From a checkpoint of a small segmentation model.
Training: 14100 steps, batches of 128, held-out accuracy 100%.
Rows from block 3 of a small segmentation model, named by matrix and row number. Rows with one number belong to one channel. Each number is 128 + 24 x the weight over its row's rms, rounded and kept within 0 to 255. All counts start at 0.
After each channel's rows are labels from the 100 images, of 14976, where the channel reaches its highest value: "strongest on" is what is common among them. Only what is clearly more common there than usual is listed. The data: coloured fractals of 300 iterated function systems on busy backdrops.
# convs0: first 3x3 conv (model.mid.0.convs.0.weight, 128x128x3x3, each kernel summed), inputs 0-63
# convs1: second 3x3 conv (model.mid.0.convs.1.weight, 128x128x3x3, transposed, each kernel summed), outputs 0-63

convs0.58 [129 125 140 130 129 102 135 176 110 125 129 115 196  96 134 143 106 125 148 126 182 115 132 141 139 123 131 110 150 115 141 174  99 153 171 129 123 155 103 121 159 162 143 125 140 147  90 114 155 140 124 121 131 135 128 132 112 122 128 119 152 112 159 115]
convs1.58 [141 122 129 112 133 134  89 128 119 153 139 170 115 138 136 128 153 114 110 165  82 125 102 127 143 193 130 143 122 142 122  79 131 117  90 171 146 152 134 141 165 128 128 145 119 145 152 119 133 166 153 156 140 125 133 105 115 129 140 101 130 115 143 100]
strongest on: dense

convs0.66 [141 114  92 117 126 169 161 124  99 105 110 111 160 154 112 123 102 116  92 120  91 115 176 100  98 151 119 103 113 154  83 163 114 182 138 121 107 133 167 113 147 133  81 130 118 140 111 106 137 129 103 128 161  89 152  91 140 134 109 139 102 125 169 182]
convs1.66 [ 98 166 124  97 140 134  86 141 134 185 123 105  82  94 186 110 155 127 119 152  85 115 110 131 183 113 136  94 135 112 198 139 152  85 126 107 115 122 125 142 129 156 119 156 167  92 138 116 135 159 138 129 109 118 143 127 102 125 136 131 138 109  88 142]
strongest on: grey; pink

convs0.17 [124 120  94 133 113 181 131 113 101 141 113 182  90 125 138 153 144 120 140  88 136 136 104 111 151 120 133 106 126 120 167 136 112 115  89 109 118  95 121 176 175 108 120 124 147 132 158 158  90 134 132 153 128 122  87 116 164 131 167 113 142  80 107 157]
convs1.17 [149  88 119 113  95 106 146 145 111 106 122 142 148 136 156 131 109 150 106 148 152 131 164 146 104 162 125 154 106 134 108 116 118 144 123 149 119 120 107  85 105 131  88 153 137 116 141 148 159  92 144 112 135 127 133 159 122 134  41 133 105 165 135 169]
strongest on: purple

convs0.13 [179 134 161 103 145 159 135  83  66 166 154 154 107 112 133 176 124 157  66 138 143 141  96 128 109 166 141 116 118 130 182 165  91 153 169 113 151 114 135 107 118 140 130 154 114 145 148 154 104 145 125 118 126  90 116  89 103 145  99 129 106 104  84 135]
convs1.13 [ 70 119 139  88 101  87 133 132 137 120 121 110 152  99 102 137 143 159 139 141 141  82 127 135  98 148 143  96 153 105 108  67 136 148 130 143 181 153  96 122 149 131 111 114 151 126 101 107 133 112 154 172 146 128 117 182 140 122 122 188 103 162 136 116]
strongest on: grey

convs0.127 [171  97 109 112 154  74 137 125 132 138 102 159 159 118 153 127 109 148 105 176 138 122  83 148 123 116 127 128 131 110 111 159 117 103 125 128 133 100 139 168 143 129 111 157 103 156 155 122 105 127  93 137 117 146 106 157 120 116 120 158 117 110  93  84]
convs1.127 [106 131 122  88 105 135 151 170 102 107 141 157  92 133  90 119 100 171  97 118 120 104 145 101 111 167 124 168  85 154 127 121 115 168 176 121 179 145 144  74 108 131 144 138 161 122 127 116 118 101 124  84 115 137 162 124 118 119 169 108 138 122 143 128]
strongest on: grey

convs0.41 [103 112  76 116 124 159 161 106 110 106 124 111 116  79  99 119 120  83 127 141 115 130 124 136 147 151 177  85 121 132 130 141 151 172 147  95 146 130  93 153 115 148 122 113 160 133  81 153 143  95 133 116 128 161 142 131 174 133  93 155 147 146 106 108]
convs1.41 [177 154 189  88 121 110 141 125 111 171 123 177 120 147 147 139 134 135 184 155  87 151 138 110 136 116 120 172 121 127 130 143 139  86 119 122 180 115 131 124 162 128 117 129 101 110 148 116 141 145 114 100 173 123 133 121 129  88 135 134 154  91 143 124]
strongest on: white; pink

convs0.18 [ 96 101 106  82 146 111 111 113  99 145 107 150 170 123 146 124 113 134 123  97 125 112 119 170  97  93 139 101  95 133 145 116 127 132 116 150 148 108 138 162 113 115  91 144 132 110 118 104 163 116 113 106 173 120 137 134 112  95 158 101 110 167  85 161]
convs1.18 [134 131 165 149 132 141 134 130 115 104 117 166  80  97  95 107 101 135 156 147  82 155  88 118 125 107 117 108 134 113 112 115 129 131 131  98 153 119 117  89 207 123 124  88 129 179 105 123 150 135 110 112 103  96 123  95 154  96 126 165 154  96 114 134]
strongest on: grey; white

convs0.82 [138 138 152 113 102 148 141 135 171 114 181 129  74 104 148 105 129 131 146 204  97 141 119  98 138 133 104 132 162  99  90 135 136 106 124  81 115 157 111 181 121 115 134 133 116 145 130 126 137 138  93 129 158  94 133  91 154 149 113 157 118  97 144 135]
convs1.82 [155 169 110  97 107 138 106 111 126 171  97 118 173 136 160 127 111  80 139 120 141 116 151 144 119 124 135  73 135 139 105 100 159 121 135 146 164 130  99  68 104 140 141 132 154 123 123 135 124 159 155 137 119 149 123 184 105  94 154  84 107 106 142 106]
strongest on: teal; blue

convs0.9 [115 134 157 124 131 163  92 119  80 134  86 159 155 106 124 164 109 134 116 113 135 112 145  89 121  83 147 116 133 129 122  96 112 107 117  72 116 154 116 138 121 127 122 139 107 115 151 154 105 172 129 149 110 113  82 164 160 139 140  98 127 128 121 125]
convs1.9 [129 135 112  90 101 104 131 108 115 120 151 103 145 155 215  90 138 154  91 146 139 155 150 137 133 172  50 154  85 140 126 133 151 119  94 143 148 118  96 102 123 126 111 115 136 165 123 141 117  86 137 153 125 106 151 139  96 137  75 116 110 119 101 146]
strongest on: white

convs0.99 [105 175 145  98 121 117 125 136 114 164  99 114 125 115 143 125 113 122 144  91 113 144 105 153 162 107 119 105  83 147 128  88 109 138 150 117 108 117 117 181 104 172 104 153 187 121  97 161 130 128 161  90 112 128 181 102 145 144 134 116 122 148 158 130]
convs1.99 [135 124 158 128 199 154 107 143 136  65 150 140 128  99 124 102 122 148 152 167 121 158 125 114 119 141 127 126 123  97 146 168 187 106 164 109 140 152 136 148 182 109 125  96  76 103 132 122 172 147  88  86 148 123 126 143 128 129 128 120 141 108 131 150]
strongest on: white; pink

convs0.114 [ 94 101 136 106 118 153 129 167 134 126 130 162  92 132  91 148 155  95 145 157 101 142 152  83 123 126 128 161 120 141 135 177 105  73 112 157 113 117 143 130  97 162  77 111 117 140 146 129 115 146 120 119 118 104 152 153 111 133  98 140 118  59 157 129]
convs1.114 [129 143 124 134 119 111 109  87 153 144  89  96 155 151 167 118 120 133 136 128 145 139 106 138 128 120 138  99  97 139 106  55 164 132 149  98 155 137 154 110 172 148 172 139 167 131 112 140 158 138 171 154 156 100 125 121 144 126 141 130 138 162 155 107]
strongest on: teal; grey

convs0.67 [136  99 128 122  76  73 104 109 146 131 145  84 137 109 122 127 114 137 113 132  97 135 129 119  91 139  91 125 129 119 123 117 138 131 137 140 127  47 112 118 107  87  97  93 110 120 109 168 114  95  90 125  84 133 110 122  89 105 106 133 101 114 164  99]
convs1.67 [115 171 136 128 123 146 121 157 198 159  91 136  98  95 137 142 101 101 157 100 113 158 149 169 164 114 134 120 131  96 156 111 122 115  86 128  91 122 177 112 131 109 146 148 150  89 120 101 127 121 114 128 126 118 123 128 133 109 145 151 117  87 109 116]
strongest on: red

convs0.112 [128 106 143 145 162 111 155 162 148 120 130  98 148  93 115  97 172 126 122 136 114 140 137 156 117 114 133 143 138 153 129 127 154 190 127 137 153 152 113 103 135 111 133 137 102 103 111 102 142 118 157  99 140 173 160 165 129 128 154 164 177 167 134 171]
convs1.112 [143 168 150 128 110 136 124 133 108 151 106 137 157 144 130 120 102 118 136 118 125 149 112  82 143 112  85 119  92 102 157 123 120 118 164 129 152 112 121 115 127 144 163 126  94 119 144  97 103 148 114 173 157  92 131 128  87 150 110  84 117  92 159 125]
strongest on: dense; yellow

convs0.43 [129  91 116 113 157 135 120 129 151 111 107  99 117 119 144 146 105 113 163  88 154 114 133 121 134  94 146 150 133 123 118 120 113 114 147 127 170 109 149 109 127 108  96 119 166  86 113 128 129 116  97 113 116 132 137 186 136 124  95 150 104 145 164 115]
convs1.43 [ 96 128 117 138  95 143 154 126 137 132 133 122 108 160 116 115 135 127  98 102 113 191 120 159 103 155 138 130 155 143 138 175 150 106 111 147 151 122 173 117 105  91 143 111 112 175 156 138 130 159 126 123 139 127 126 131 115 139 118 151 122 185  86 119]
strongest on: sparse; grey

convs0.25 [150 199 120 129 168 110 133 117 141 138 137 104 138 132  94 103 140 118 124 142 150 140  99 136 119 135 137 139 139 112 111 134 148 118 149 158 149 154 141  75 155 127 115 138 142 147 122 119  88 123 138 141 180 120 134 161 190 121 150  74 115 116 127 117]
convs1.25 [115  94  90 119 111 126 115 172 125  87 116 124 115 158 182 163 126 166 155 115 123  61 134 120 116 120  87  82 108 127 103 164 140 149 113 108 135 129 133 149 111 119 101 119 148 125 129 118 111 152 112  93 157 118 135  88 127 140 110 152  97 142 108 139]
strongest on: red; orange

convs0.104 [142  92 111  98 129 145 135  98 174  84 121 157  98 178 143 138 126 134 117 162  98 150 102 157 121 148 107 117 143 100 124 138  97 139  95 194 140 136 113  98 119 100  79 158 121 163 144 122  91 108 111 159 148 108 122 113 120 155 138  82 119 181 165  89]
convs1.104 [145 136 105 113 125 173 151 124 108 142  76 104 136 123 106 139 162 102 163  86  93  94 118 192 128 157  87 161 144 128 139 151 131  88 151 125 122 139 133 134  86 157 156 146 131 152 132 108 137 123 135  81  93 150 123 113 104 133 118 184 145 163  69 116]
strongest on: teal

convs0.81 [106 105 136 159 111 124 151  93 108 156 134 173 117 126 141 151 115 184 126 138 148 151 139 152 135 144 122 111 133 147 130 139 153 181 131 151  93 123 129 146 142 150 118 116 119 120 140  84 152 133 132 127 122 145 111 125 122 154 123 110 157  99 161 128]
convs1.81 [131  93 111 130 122  71 128 156 110 114 166 103 145 147 119  99 146  99  95 150 128 111 158  76 123  82 164 125 100 119 152 112 171 108 126 111 162 147 152 146 133 142 110 122 147 145 151 105 103 133 136 205 125 138 137  98 121 120 125 123 128 129  87 156]
strongest on: grey

convs0.39 [143  90 106 166 155 139 158 116 113  80 115 109 143 133 131 150 157 158 145 156  99 132 143 108 160 121 106 181  99 134 128 176 150 152 158 145 119 163 121 105 136 113 127 116  72 122 128  79 157 132 119 171 116 141 150 130 123 153 132 182 150 123 167 121]
convs1.39 [135  97 126 138 105 133  90 143 137 137  97 131 116 123 150 145  98 119 121 120 177 149 133 161 175 156 130 106 122 155 127  95 201 126 124 125 129 116 168 116 122 133 121  92 149 158 116 166 136 142 163 110 104 133 107 116 120 121 123 102 115 130 125 168]
strongest on: orange

convs0.55 [ 92 167 115 104 130 139 107 105 130 152 129 108  94  92 136 142 120 123 130 110 140 135 142 149 164 135  71 144 124  99 117 134 139 133 110 106 151 114  85 162 110 144  98 130 132 198 122 147 101 128 133 139 142 125 153 157 167 145 134 128 149 140 113 117]
convs1.55 [125  92  90 172 141 161 118 122 109 158 141 127 110 126 155 125 145 127 210 120 150 126 102 110 134 141 134  96 129 156 130 121 160 113 141 123 166 128 136 130 119 125 110 128 151 124 113 128 130 140 113 147 146 101 147 175 107 143 126  88  98 132 159 117]
strongest on: teal

convs0.84 [112 128 123 116 158 164 141 112 123 127 135 154 165 130 120  87 128 164 112 109 122 159 147 150 116 138 108 141 137 112 137 212 156 136 115 160 117 158 128 155 114 157 153 161 155 100 122 142 153 112 126 156 109 155 148 144 148  97 145 123 120 170 144 103]
convs1.84 [105 134 138 160 142 117 155 181  90 128 109 129 141  93 133 143  90 112 115 167 128  99 127 125 138 108 141 136 115 148  72 128 108 129 139 110 150 151 109 136 151 136  97 174  86 111 145 136  85 163 135  88 153  85 126 161 133 200 160 101  75 127 132 147]
strongest on: orange

convs0.50 [105 202  77 126  88 110 116 125 139 171 163 121 125 133 118 101  95 137 147 150 136 119 102  93 195 133 124 105 111 120  94 117 173 111 136 155 115 131 110  76 123 135 128 126 149 151 103 168  96 137 116 142 114 129 120 109 120 157 128 132 129  94 157 130]
convs1.50 [112 127 128 141 135 148 135  89 145 133 147 129 128 103 168 123 163 108 158 105 114 177 134 125 107  89  77 132  93 155 182 125 122 104  70 153 128 125 123 165 134  81  88 107 164 129 151 144 151  97 138 119 126 174 139 137 118 118 116 140 126 100  91 102]
strongest on: brown; dense; red